A small image captioner, trained from scratch: encoder activation squared_relu, decoder width 128.
Rows from block 8 of the image encoder of a small image captioner, named by matrix and row number. Rows with one number belong to one neuron. Each number is 200 + 40 x the weight over its row's rms, rounded and kept within 0 to 999. All counts start at 0.
After each neuron's rows are labels from the 100 images, of 14848, where the neuron reaches its highest value: "top examples" is what is common among them; "lies over" is the class under the peak. Only what is clearly more common there than usual is listed. The data: made-up waving flags. In brackets: how many of the 100, against the usual share in percent.
# fc1: MLP up (encoder.blocks.8.mlp.fc1.weight, 768x192), inputs 64-127
# fc2: MLP down (encoder.blocks.8.mlp.fc2.weight, 192x768, transposed), outputs 64-127

fc1.527,199,145,232,241,126,242,133,146,173,196,220,145,251,234,187,194,218,258,205,266,252,231,189,259,203,231,246,154,201,197,137,271,193,294,197,237,216,172,142,160,176,218,198,200,234,240,241,192,114,163,209,165,230,182,153,236,222,208,227,185,243,199,149,141
fc2.527,172,118,214,266,226,328,175,196,165,193,302,177,145,234,217,255,252,270,215,190,224,196,197,232,203,181,266,186,165,245,159,245,159,145,297,191,182,237,232,121,213,177,178,183,173,191,199,202,206,201,212,219,153,159,207,189,237,176,226,84,181,227,91,198
top examples: corner square (96 vs 6.8); purple (60 vs 23)
lies over: backdrop (95 vs 57.1)

fc1.48,181,152,195,193,189,111,209,197,160,149,143,273,164,181,211,179,162,172,190,130,207,221,200,212,247,240,196,179,204,183,210,267,162,281,253,226,100,206,117,235,192,205,262,217,173,195,257,169,224,186,211,243,176,172,236,191,169,239,221,157,194,180,278,176
fc2.48,205,181,291,112,182,192,196,173,210,264,194,240,199,289,215,202,253,250,214,194,217,177,228,228,219,170,169,215,176,210,210,141,193,201,193,200,197,199,174,201,241,241,238,219,234,264,251,223,160,205,193,215,215,235,199,176,225,218,178,229,137,197,203,302
top examples: saltire (35 vs 6.7)
lies over: flag (70 vs 41)

fc1.365,247,260,116,217,208,195,238,208,227,187,179,213,225,213,124,125,206,149,212,233,170,196,108,212,253,185,197,265,197,235,131,212,171,238,261,216,177,199,235,255,175,228,152,160,200,182,190,211,180,219,191,184,243,246,267,137,162,211,244,229,259,276,195,115
fc2.365,164,333,166,174,196,179,184,169,171,245,187,226,163,231,202,110,208,180,156,273,190,154,126,183,178,181,214,181,178,187,110,140,202,243,263,215,200,215,194,187,176,177,177,174,211,279,274,265,203,189,174,271,232,234,203,164,167,197,267,139,196,211,205,192
top examples: three vertical bands (27 vs 6.7)
lies over: backdrop (100 vs 57.1)

fc1.117,190,186,196,215,174,183,214,120,223,129,183,232,278,214,224,227,148,222,189,223,249,190,178,133,236,164,173,246,208,221,133,163,185,273,113,206,206,221,228,270,201,200,202,180,180,198,138,191,194,247,217,247,198,240,203,198,185,259,189,211,201,219,257,132
fc2.117,202,291,172,220,229,267,175,228,138,194,170,200,118,189,314,147,203,190,216,233,152,217,204,188,151,230,199,198,229,200,239,215,202,160,213,201,156,166,182,148,266,222,135,271,180,177,220,211,178,210,161,193,144,260,202,208,213,173,179,158,216,204,192,169
top examples: plain field (33 vs 6.6); circle (27 vs 7.5)
lies over: flag (100 vs 41)

fc1.378,186,238,228,251,164,230,189,192,154,181,220,167,201,180,206,156,265,200,265,205,257,192,211,205,202,246,202,203,135,190,177,199,246,226,214,246,203,168,221,236,113,168,164,267,221,177,219,213,221,159,122,184,122,269,312,183,155,198,117,266,218,182,226,143
fc2.378,140,254,218,225,217,259,177,177,152,205,185,181,130,179,179,199,203,200,217,221,196,207,182,274,241,195,226,270,224,145,172,236,173,111,235,237,297,162,175,130,237,139,226,190,154,224,204,241,146,210,163,223,214,218,217,241,188,187,199,191,141,223,146,180
top examples: yellow (100 vs 22.2); flower (27 vs 7.4)
lies over: flag (83 vs 41)

fc1.556,197,208,219,167,209,184,224,163,238,215,182,236,208,160,125,134,241,188,210,201,225,134,125,218,214,177,237,234,162,171,145,207,190,197,233,191,231,240,226,293,166,243,205,190,238,231,217,231,131,201,162,246,281,226,267,167,150,178,217,249,220,191,190,216
fc2.556,211,264,161,218,162,200,173,224,172,176,189,224,209,194,208,131,243,254,124,231,189,178,212,134,218,216,200,208,164,231,107,156,237,296,202,224,223,200,230,200,163,178,139,212,205,247,271,200,266,150,210,232,253,219,173,168,210,136,202,83,164,158,165,211
top examples: plain field (27 vs 6.6)
lies over: backdrop (90 vs 57.1)

fc1.479,276,196,239,189,220,200,223,193,126,226,240,141,305,185,152,184,279,206,194,278,231,189,146,252,207,243,200,221,157,132,128,283,232,252,209,241,191,196,146,156,156,269,257,230,264,221,205,197,151,218,212,167,203,205,165,190,231,224,231,172,186,160,186,114
fc2.479,190,175,164,243,225,294,177,161,181,159,278,154,170,242,196,188,258,270,216,142,156,209,209,197,205,203,200,197,203,288,226,224,149,154,280,171,172,266,250,77,246,196,175,170,172,228,197,225,173,220,210,170,144,157,203,206,241,160,217,137,200,251,173,201
top examples: corner square (55 vs 6.8)
lies over: backdrop (97 vs 57.1)

fc1.612,153,276,179,239,169,136,250,194,228,220,192,192,231,146,148,192,187,222,206,201,224,157,123,178,185,232,236,211,282,186,162,280,179,173,176,220,232,147,190,209,211,246,266,192,186,175,118,267,189,216,196,118,163,181,225,213,165,238,151,245,200,149,218,212
fc2.612,206,246,275,183,187,208,185,238,139,197,197,251,229,196,218,89,190,221,246,213,165,186,110,243,193,217,229,175,198,192,181,249,218,152,167,258,160,194,200,232,169,255,168,237,201,159,218,250,162,195,148,191,274,239,229,231,151,219,274,127,123,259,180,192
top examples: yellow (56 vs 22.2); two horizontal bands (26 vs 6.9); layout: three horizontal bands (25 vs 6.6)
lies over: backdrop (96 vs 57.1)

fc1.539,189,189,228,182,245,237,176,174,188,157,198,186,217,224,200,187,226,141,209,123,194,212,172,204,108,227,175,157,223,277,118,213,191,169,186,113,223,226,247,230,243,272,232,165,130,196,173,282,248,215,148,233,203,154,177,277,245,270,174,297,209,202,185,225
fc2.539,170,226,198,286,231,146,182,142,268,228,176,254,189,252,232,189,219,225,251,276,159,153,203,243,138,230,179,274,149,173,139,283,269,153,194,200,220,175,214,205,134,239,224,239,194,188,233,193,178,253,199,150,281,216,187,157,212,189,220,156,164,183,167,249
top examples: orange (100 vs 22.7); diagonal band (40 vs 6.9)
lies over: flag (75 vs 41)

fc1.130,291,138,265,162,148,177,212,138,160,139,169,187,175,219,209,188,206,159,239,162,260,244,145,262,170,225,197,164,221,217,262,233,182,253,219,94,280,166,188,214,191,235,179,243,234,168,208,257,201,193,224,206,170,168,220,138,246,194,176,230,226,141,196,196
fc2.130,114,178,213,199,259,260,191,255,202,184,169,144,225,132,220,199,158,184,162,228,204,215,260,150,219,222,183,224,223,203,214,165,189,187,170,283,259,239,286,189,177,146,205,208,186,186,223,228,265,161,259,255,198,208,212,185,225,197,143,170,135,214,146,189
top examples: flower (28 vs 7.4)
lies over: flag (66 vs 41)

fc1.521,156,159,219,256,170,224,233,203,179,237,268,227,169,195,218,238,220,151,203,226,152,115,237,154,114,106,201,230,225,184,200,233,145,154,222,195,244,181,206,217,186,208,151,203,217,126,164,196,224,147,208,115,195,145,228,174,208,232,253,226,201,221,207,227
fc2.521,164,217,230,142,243,207,209,178,149,191,277,168,135,162,237,215,243,233,158,156,147,230,156,226,243,194,188,192,200,218,245,204,214,166,246,180,165,237,186,142,223,232,206,237,194,251,227,123,226,190,184,182,165,174,292,209,170,179,202,144,190,319,176,129
top examples: emblem: no emblem (96 vs 47.7); two horizontal bands (73 vs 6.9)
lies over: flag (73 vs 41)

fc1.61,160,285,249,151,236,200,171,221,153,172,149,214,221,220,229,218,171,225,195,207,190,214,175,205,166,127,205,256,224,162,160,225,258,211,207,235,215,216,166,224,211,148,158,231,200,209,162,150,180,171,226,286,206,129,235,149,150,181,191,210,245,152,178,172
fc2.61,291,268,163,187,215,219,154,248,225,270,211,174,237,217,246,180,197,107,220,174,248,146,212,187,170,221,207,235,278,187,157,225,242,171,233,192,244,218,249,203,174,228,148,122,224,233,187,199,183,211,111,215,190,246,232,215,245,134,244,193,254,186,177,236
top examples: three vertical bands (42 vs 6.7)
lies over: backdrop (97 vs 57.1)

fc1.508,193,140,104,250,250,225,220,194,225,222,145,179,173,213,213,232,147,216,165,176,169,189,160,194,183,179,260,215,243,273,222,199,210,219,259,225,205,224,194,178,142,208,150,165,212,240,164,181,200,176,284,265,245,217,262,166,221,204,206,219,308,178,286,230
fc2.508,128,279,122,213,218,212,187,179,183,225,168,237,140,217,158,105,253,197,183,201,243,106,173,197,203,272,173,217,174,173,211,174,195,211,221,234,200,169,149,146,213,265,282,209,207,150,206,229,173,227,213,207,198,158,168,152,125,196,241,248,138,219,199,197
top examples: yellow (54 vs 22.2); blue (51 vs 22.3); triangle at the hoist (33 vs 6.4)
lies over: backdrop (86 vs 57.1)

fc1.257,218,97,191,187,242,195,206,140,146,237,187,120,188,207,192,256,243,120,247,261,199,217,172,185,175,183,256,299,210,247,224,232,107,192,158,192,265,184,208,286,160,188,174,245,165,206,206,254,187,279,190,242,190,140,251,182,181,204,249,184,215,223,210,236
fc2.257,189,296,124,117,223,230,222,168,220,225,241,189,151,205,233,129,234,183,151,256,207,162,205,173,190,206,231,216,168,193,231,176,209,283,209,209,184,217,188,150,226,216,203,158,178,160,234,201,226,234,178,186,229,222,227,192,246,192,162,153,229,185,181,199
top examples: three vertical bands (26 vs 6.7)
lies over: flag (70 vs 41)

fc1.311,134,225,186,244,231,217,221,231,159,170,223,223,232,160,190,287,183,150,180,206,181,202,157,171,224,227,220,141,218,207,201,173,167,168,239,220,236,239,215,142,180,180,168,169,155,175,149,99,225,166,233,199,195,150,240,221,233,206,152,176,200,176,227,254
fc2.311,209,157,191,219,175,240,161,223,217,190,148,183,182,77,135,202,208,293,260,239,157,228,202,108,169,230,255,258,114,134,139,190,212,188,173,256,145,226,237,174,210,195,215,246,275,170,180,161,253,273,169,215,236,226,135,210,223,199,185,190,300,202,195,181
top examples: flower (27 vs 7.4)
lies over: backdrop (89 vs 57.1)

fc1.40,267,267,225,232,176,195,211,216,172,175,209,231,189,132,208,236,183,210,205,221,228,152,164,175,219,152,143,173,226,210,169,111,239,175,198,159,188,221,182,300,149,235,187,170,185,223,185,221,118,261,232,172,192,253,250,160,237,264,222,229,250,216,199,215
fc2.40,185,235,128,174,156,254,220,199,182,262,257,227,236,293,196,191,166,207,193,230,162,135,145,148,205,238,180,187,138,170,153,177,184,260,217,160,189,162,176,142,235,166,188,205,175,246,209,220,198,239,99,155,218,204,226,261,184,210,246,160,136,194,206,142
top examples: yellow (59 vs 22.2); red (46 vs 22.8); triangle at the hoist (39 vs 6.4)
lies over: backdrop (90 vs 57.1)

fc1.357,208,226,203,250,135,240,124,200,175,199,183,209,222,171,187,250,177,120,157,210,202,199,209,241,284,197,195,189,191,178,252,207,189,227,148,180,199,139,154,148,169,189,256,195,165,180,113,185,175,263,245,201,162,203,155,137,240,189,238,152,200,230,198,155
fc2.357,144,199,233,250,230,168,159,145,208,220,235,171,180,174,205,148,220,230,200,175,147,184,226,200,268,226,285,197,191,136,176,293,248,249,246,154,204,257,279,191,200,244,204,239,273,150,176,170,176,193,196,240,214,228,205,239,209,235,185,219,263,252,295,228
top examples: orange (98 vs 22.7); emblem: no emblem (85 vs 47.7)
lies over: backdrop (92 vs 57.1)

fc1.300,211,223,180,191,132,120,182,230,162,213,112,161,217,210,232,178,172,134,211,181,195,210,173,173,140,223,139,208,205,177,235,260,275,160,195,172,193,170,212,251,180,164,252,166,149,187,90,139,244,170,186,109,182,202,247,202,151,253,181,188,172,144,196,252
fc2.300,168,267,205,203,159,230,151,172,225,178,229,213,142,212,191,217,158,210,235,153,151,152,169,199,184,170,250,233,211,136,230,197,227,217,167,235,191,193,260,143,152,151,196,173,200,233,110,212,222,202,199,196,193,255,190,175,197,228,207,209,196,283,162,254
top examples: orange (90 vs 22.7)
lies over: flag (72 vs 41)

fc1.82,218,167,174,248,193,196,103,181,221,206,217,286,164,213,172,151,204,220,199,220,231,254,194,195,230,187,141,192,146,229,275,208,188,203,263,194,130,215,179,166,204,119,194,149,165,190,178,235,245,139,229,188,198,139,220,236,109,193,200,201,224,142,194,210
fc2.82,162,197,245,182,221,207,178,217,259,218,275,237,167,218,206,254,231,243,198,258,175,221,235,243,162,193,136,127,132,197,203,191,152,159,211,285,196,235,213,165,141,208,170,245,202,222,143,205,216,171,312,223,90,192,223,204,193,254,150,236,243,218,169,221
top examples: quarters (40 vs 6.5); two vertical bands (32 vs 6.5)
lies over: flag (69 vs 41)

fc1.434,231,222,160,248,158,297,216,187,240,132,265,235,190,232,158,136,235,227,193,147,176,224,123,203,268,171,165,152,200,188,166,221,232,168,179,217,128,172,172,264,152,178,265,146,182,192,206,253,141,220,160,185,265,204,172,178,220,210,123,213,178,204,219,230
fc2.434,229,253,164,263,258,176,182,150,192,261,208,188,167,287,174,147,202,281,220,246,157,112,139,226,223,215,154,216,154,183,146,190,209,215,255,191,217,149,194,205,185,144,194,248,154,186,267,244,197,196,170,89,227,249,162,177,189,154,269,175,242,222,154,207
top examples: orange (89 vs 22.7); diagonal split (28 vs 6.9); layout: triangle at the hoist (25 vs 6.4)
lies over: backdrop (100 vs 57.1)

fc1.283,154,266,219,164,203,236,183,209,162,199,235,184,213,190,167,209,203,225,249,210,260,280,226,199,213,203,152,216,269,271,178,123,210,254,253,209,197,203,199,221,136,278,247,165,213,208,237,231,133,197,184,143,175,193,198,136,133,241,180,290,198,215,198,131
fc2.283,201,165,203,192,230,162,172,231,168,221,193,205,131,212,223,159,150,101,250,229,57,217,166,224,250,156,206,208,220,229,230,206,173,224,248,213,230,182,203,155,174,242,188,228,169,144,138,224,262,136,261,194,219,156,217,204,233,241,175,188,210,183,109,246
top examples: yellow (57 vs 22.2); flower (33 vs 7.4); layout: diagonal split (25 vs 6.9)
lies over: flag (83 vs 41)

fc1.127,208,277,214,225,228,189,234,132,190,179,258,207,194,213,124,192,220,243,264,196,179,203,137,173,224,225,153,218,179,193,130,153,197,215,252,155,196,290,192,262,215,181,175,172,246,211,186,206,142,256,123,228,179,194,197,164,269,186,243,228,293,243,230,276
fc2.127,158,240,144,238,189,194,206,210,253,240,208,251,145,253,178,254,242,260,207,228,225,157,114,223,196,218,161,159,180,182,120,174,246,205,271,225,228,224,137,211,202,165,144,239,225,252,215,280,213,181,153,190,167,173,198,246,137,231,196,145,262,185,204,176
top examples: blue (86 vs 22.3); triangle at the hoist (42 vs 6.4); layout: diagonal split (32 vs 6.9)
lies over: backdrop (98 vs 57.1)

fc1.523,254,180,209,116,241,237,179,210,165,157,212,241,219,150,209,163,191,222,221,192,165,181,189,188,93,196,255,232,253,212,150,239,201,110,223,212,173,206,188,231,161,176,227,269,217,200,223,147,204,237,174,247,236,219,167,209,189,246,207,257,175,149,234,168
fc2.523,203,228,184,176,199,193,230,180,253,270,271,164,200,218,127,162,217,182,145,274,99,202,197,217,187,219,208,162,195,173,256,113,225,179,281,249,220,199,209,133,115,209,214,201,247,221,229,169,194,225,213,299,274,145,250,240,233,162,240,176,171,168,173,195
top examples: corner square (93 vs 6.8)
lies over: flag (98 vs 41)

fc1.20,211,170,223,253,245,249,222,213,183,183,187,194,225,219,165,223,321,176,248,232,243,197,134,254,253,228,159,215,196,195,183,248,235,185,158,167,252,169,253,142,169,238,228,221,206,193,199,220,176,224,212,190,247,157,117,206,270,167,178,275,225,126,166,172
fc2.20,254,238,153,198,159,208,159,120,178,215,235,163,158,204,150,272,326,186,144,203,122,149,170,261,244,251,162,190,201,267,246,266,181,199,215,168,120,278,241,122,202,188,206,201,200,187,198,207,152,220,157,196,134,192,294,157,227,173,193,177,245,227,182,140
top examples: emblem: no emblem (73 vs 47.7); two vertical bands (65 vs 6.5); teal (49 vs 23.2)
lies over: backdrop (91 vs 57.1)

fc1.593,209,270,195,258,246,205,236,165,187,128,223,147,203,199,107,154,240,186,164,165,123,248,183,197,192,157,161,175,231,193,248,190,197,195,284,226,236,265,146,183,185,158,94,205,161,202,239,159,160,185,182,139,177,272,189,165,182,233,194,235,249,178,178,241
fc2.593,246,227,176,190,273,217,260,220,185,208,245,154,205,167,168,230,213,130,147,281,212,206,215,178,202,240,195,204,203,240,162,189,228,153,258,205,207,232,176,163,210,180,213,237,185,221,182,203,225,232,203,206,216,184,192,162,212,168,264,166,203,215,241,180
top examples: emblem: no emblem (91 vs 47.7); green (46 vs 22.6); plain field (41 vs 6.6)
lies over: backdrop (100 vs 57.1)

fc1.461,123,276,194,162,236,182,206,179,167,212,159,195,259,247,225,216,232,138,231,180,240,205,194,160,188,233,222,171,210,272,286,198,231,229,229,174,183,188,249,248,226,227,221,122,115,165,199,226,213,217,223,218,163,188,163,190,201,260,244,204,217,231,169,205
fc2.461,221,108,200,235,226,183,209,226,251,145,184,221,255,124,187,173,210,219,241,236,139,173,212,212,176,176,288,205,181,208,132,259,148,206,108,206,247,259,205,163,134,290,215,186,263,205,167,184,199,206,219,267,216,142,203,199,215,214,218,227,174,133,252,217
top examples: orange (82 vs 22.7); three vertical bands (32 vs 6.7); emblem: circle (31 vs 7.5)
lies over: flag (67 vs 41)

fc1.84,210,128,124,213,241,227,166,219,267,147,178,215,249,153,163,117,203,203,202,215,262,133,142,194,232,237,245,223,171,132,166,236,224,169,231,280,203,150,212,273,194,189,201,240,195,231,179,183,215,167,188,248,239,178,162,241,154,224,230,221,202,249,164,198
fc2.84,157,213,246,228,215,224,193,174,151,211,243,169,213,210,196,226,248,200,140,230,233,195,225,170,231,227,135,212,139,116,294,160,157,226,234,283,260,200,262,166,147,177,180,162,139,210,178,189,197,200,196,213,173,150,177,238,161,168,213,228,196,191,204,201
top examples: emblem: no emblem (78 vs 47.7); three vertical bands (38 vs 6.7)
lies over: backdrop (96 vs 57.1)

fc1.383,188,132,273,182,195,198,224,205,245,195,195,241,189,149,177,256,264,195,239,234,260,172,202,274,188,233,209,145,193,153,166,190,184,281,225,214,179,220,218,174,167,211,172,217,145,168,179,199,203,232,208,241,247,116,139,236,155,198,251,203,212,203,167,189
fc2.383,269,201,165,193,176,206,205,218,227,164,219,187,219,202,188,221,278,215,211,163,250,266,203,233,185,207,233,175,81,199,188,239,174,199,217,233,180,174,165,104,197,186,186,249,200,172,205,168,196,290,237,206,172,199,227,217,202,217,181,200,152,201,152,233
top examples: blue (66 vs 22.3); green (53 vs 22.6)
lies over: backdrop (86 vs 57.1)

fc1.401,255,178,228,216,163,191,179,140,180,181,139,162,203,178,196,216,169,187,236,155,200,246,281,179,196,222,216,168,186,273,214,127,215,218,241,311,178,157,157,178,183,173,206,163,199,165,185,122,209,233,190,178,237,214,199,140,135,241,177,200,218,252,215,177
fc2.401,249,184,164,214,204,174,215,180,205,154,232,251,166,216,217,184,216,196,167,187,210,168,209,115,168,253,230,173,189,211,146,177,181,177,244,154,163,155,214,233,211,217,226,204,161,219,251,199,161,177,196,144,222,140,122,155,155,152,326,204,149,203,184,179
top examples: quarters (47 vs 6.5)
lies over: backdrop (100 vs 57.1)

fc1.7,209,272,161,188,203,239,221,287,225,185,217,185,215,190,180,237,135,221,161,152,197,207,249,193,143,185,206,194,249,176,230,150,167,198,224,225,225,190,147,148,233,170,208,186,154,187,188,119,253,174,225,218,224,224,124,204,174,169,176,235,154,154,184,119
fc2.7,234,234,152,201,164,234,205,237,181,177,219,204,179,168,260,213,174,133,179,123,236,148,244,179,199,194,228,191,223,207,166,171,156,219,140,234,226,301,249,178,167,191,182,184,260,146,174,200,157,259,185,198,180,221,167,158,214,192,232,134,167,216,194,206
top examples: three vertical bands (25 vs 6.7)
lies over: backdrop (99 vs 57.1)

fc1.247,155,215,274,168,182,213,196,239,169,159,166,188,250,225,217,223,264,166,225,235,203,258,194,159,173,188,178,236,171,198,144,202,181,182,122,183,208,176,202,216,222,200,212,223,323,265,170,166,236,253,251,293,217,171,199,254,238,205,210,220,159,209,271,149
fc2.247,143,227,190,168,226,266,184,135,184,229,251,199,100,238,236,187,199,230,160,239,143,148,213,253,184,197,187,222,242,268,263,257,216,165,208,129,195,254,170,139,254,211,192,136,186,255,269,217,190,222,194,271,139,156,147,221,221,180,201,210,224,221,170,149
top examples: emblem: no emblem (75 vs 47.7); border (64 vs 6.6)
lies over: flag (71 vs 41)

fc1.75,200,215,236,268,193,196,206,143,200,182,166,254,250,181,180,263,142,176,197,204,155,204,223,250,192,201,250,199,217,256,189,170,154,225,131,153,180,115,138,246,181,214,201,267,159,203,219,227,230,90,214,252,214,166,249,239,146,209,189,247,213,251,195,153
fc2.75,225,198,261,190,281,188,212,249,195,178,183,241,179,202,203,267,154,212,167,194,162,177,239,186,216,201,196,128,134,283,191,253,182,147,117,177,187,190,178,154,182,201,123,127,184,164,202,251,252,201,198,223,257,230,178,240,211,252,192,182,251,195,252,226
top examples: blue (60 vs 22.3); star (39 vs 7.7)
lies over: flag (80 vs 41)

fc1.633,134,165,185,166,204,175,202,211,216,203,140,147,71,208,169,247,271,145,229,228,137,152,228,178,249,201,175,176,234,147,144,220,149,170,237,221,191,207,184,219,172,188,193,244,283,165,179,226,267,231,208,240,217,104,229,256,150,218,194,172,232,244,153,113
fc2.633,190,192,185,176,237,183,233,253,215,204,171,112,180,203,258,178,215,122,193,169,134,212,176,200,233,188,197,186,204,203,182,234,193,174,190,189,212,206,186,162,137,190,270,236,250,180,296,243,102,206,149,152,188,158,189,227,241,204,205,184,128,248,163,203
top examples: flower (34 vs 7.4); two vertical bands (27 vs 6.5)
lies over: flag (91 vs 41)

fc1.125,203,200,184,217,204,189,205,203,208,232,126,151,206,124,231,135,271,213,188,151,259,155,156,218,146,250,234,231,282,225,236,249,191,166,170,240,255,178,206,206,179,145,194,154,259,183,187,96,203,167,209,162,213,176,144,148,176,207,208,199,244,220,210,154
fc2.125,250,132,196,193,256,241,219,176,205,260,254,220,239,195,158,186,139,166,204,191,160,196,193,232,174,166,268,214,132,217,98,177,205,179,139,224,287,201,252,249,240,152,199,175,170,176,196,131,187,262,143,299,110,209,201,207,213,198,155,168,153,219,163,247
top examples: blue (54 vs 22.3); saltire (26 vs 6.7)
lies over: flag (71 vs 41)

fc1.30,210,140,158,205,172,178,219,213,214,180,223,198,199,233,252,203,224,213,260,166,216,143,206,219,171,183,148,201,116,120,180,189,177,179,216,151,162,172,204,218,251,125,144,251,198,201,141,132,216,214,205,172,215,170,216,127,218,245,253,146,250,252,209,230
fc2.30,163,235,165,156,134,278,265,213,216,216,215,237,215,47,199,187,167,207,216,211,206,191,199,180,227,231,208,263,235,207,163,231,228,223,185,283,161,222,224,153,167,174,145,215,257,212,254,162,195,229,258,213,189,167,246,190,177,194,132,206,146,246,232,172
top examples: emblem: no emblem (100 vs 47.7); two horizontal bands (60 vs 6.9); layout: plain field (33 vs 6.6)
lies over: flag (74 vs 41)

fc1.237,167,201,152,178,194,223,195,196,185,205,166,252,212,207,168,177,152,223,143,196,249,242,170,132,172,202,214,175,178,170,138,226,213,205,148,157,172,179,172,190,212,184,222,227,181,230,258,237,181,184,215,179,182,213,273,282,230,243,295,241,240,139,238,130
fc2.237,232,176,125,214,225,181,80,176,233,94,128,221,230,167,271,148,149,174,213,270,150,193,232,163,203,229,151,160,187,106,222,169,192,171,274,203,195,249,191,167,210,187,232,241,211,223,280,151,211,218,208,224,187,188,170,227,242,212,215,232,233,139,199,106
top examples: emblem: no emblem (90 vs 47.7); quarters (40 vs 6.5); layout: upright cross (29 vs 7.1)
lies over: flag (80 vs 41)

fc1.751,204,213,171,152,155,257,165,205,242,160,195,249,131,189,251,187,170,181,245,197,288,213,239,183,161,154,151,133,199,267,150,212,210,254,185,222,196,132,208,211,124,235,215,197,225,177,219,137,146,240,200,180,127,178,193,199,269,207,220,216,116,258,176,167
fc2.751,199,270,191,223,255,189,151,201,190,242,182,221,188,263,256,164,285,219,211,199,210,174,258,168,217,155,138,250,163,230,194,242,202,182,95,209,196,173,134,156,128,247,231,187,121,159,183,183,229,246,205,100,218,171,208,253,173,114,180,250,163,172,197,180
top examples: orange (83 vs 22.7); flower (32 vs 7.4)
lies over: flag (74 vs 41)

fc1.345,192,193,207,135,176,233,193,158,108,229,168,192,261,155,271,246,267,222,201,222,190,181,147,134,235,263,174,160,223,181,177,222,242,196,241,204,170,214,286,200,270,206,173,176,177,228,186,181,249,160,197,186,230,275,256,175,199,190,166,153,212,138,212,160
fc2.345,186,209,173,216,194,227,213,199,219,246,228,166,180,170,246,165,216,166,209,197,210,166,218,187,251,94,136,185,152,262,190,157,189,246,166,226,195,195,206,150,183,190,146,178,235,194,231,202,225,190,159,140,141,194,131,227,226,252,253,168,168,199,175,253
top examples: plain field (39 vs 6.6)
lies over: flag (75 vs 41)

fc1.294,232,199,190,172,143,209,184,233,234,144,155,177,239,138,142,211,230,189,242,219,180,189,228,273,242,267,228,155,193,277,197,222,188,242,181,139,203,187,139,138,246,239,214,226,209,171,164,127,213,223,129,155,178,183,170,181,111,221,162,223,250,261,197,222
fc2.294,222,159,279,203,210,218,197,178,132,195,187,204,156,153,189,209,237,180,163,198,128,185,224,225,159,143,185,135,165,208,194,240,190,212,201,206,258,162,240,173,205,221,218,237,279,190,192,220,211,255,207,166,216,244,251,179,203,226,157,200,161,227,198,268
top examples: saltire (39 vs 6.7)
lies over: flag (83 vs 41)

fc1.671,164,199,232,204,236,195,150,172,213,219,201,200,193,198,136,168,223,123,216,232,107,246,203,127,229,228,192,190,213,197,192,151,173,179,181,170,254,259,250,228,222,137,208,174,200,147,215,229,185,207,162,218,218,219,198,166,162,253,224,249,302,212,221,227
fc2.671,210,245,205,200,254,196,221,294,131,216,180,204,196,263,185,218,241,234,242,291,123,250,110,199,236,185,204,166,190,205,166,146,218,257,171,167,125,171,172,206,141,174,146,177,160,192,228,283,199,255,210,241,186,257,255,161,104,206,208,247,151,195,263,189
top examples: orange (46 vs 22.7)
lies over: flag (93 vs 41)

fc1.528,205,193,173,192,192,281,187,152,272,181,171,238,183,166,223,152,242,202,200,211,173,217,131,206,304,247,156,173,129,170,149,157,152,251,208,201,145,208,160,210,177,105,234,226,218,175,203,168,133,227,147,148,269,191,215,176,279,245,132,235,280,208,260,206
fc2.528,177,213,193,210,276,158,185,223,243,216,239,211,192,230,202,209,197,231,181,292,247,179,132,256,209,158,182,163,160,210,183,220,193,201,244,175,186,169,184,242,214,240,171,156,268,229,237,238,218,222,183,210,210,185,131,281,199,181,180,123,141,143,125,175
top examples: blue (82 vs 22.3); diagonal split (47 vs 6.9)
lies over: backdrop (97 vs 57.1)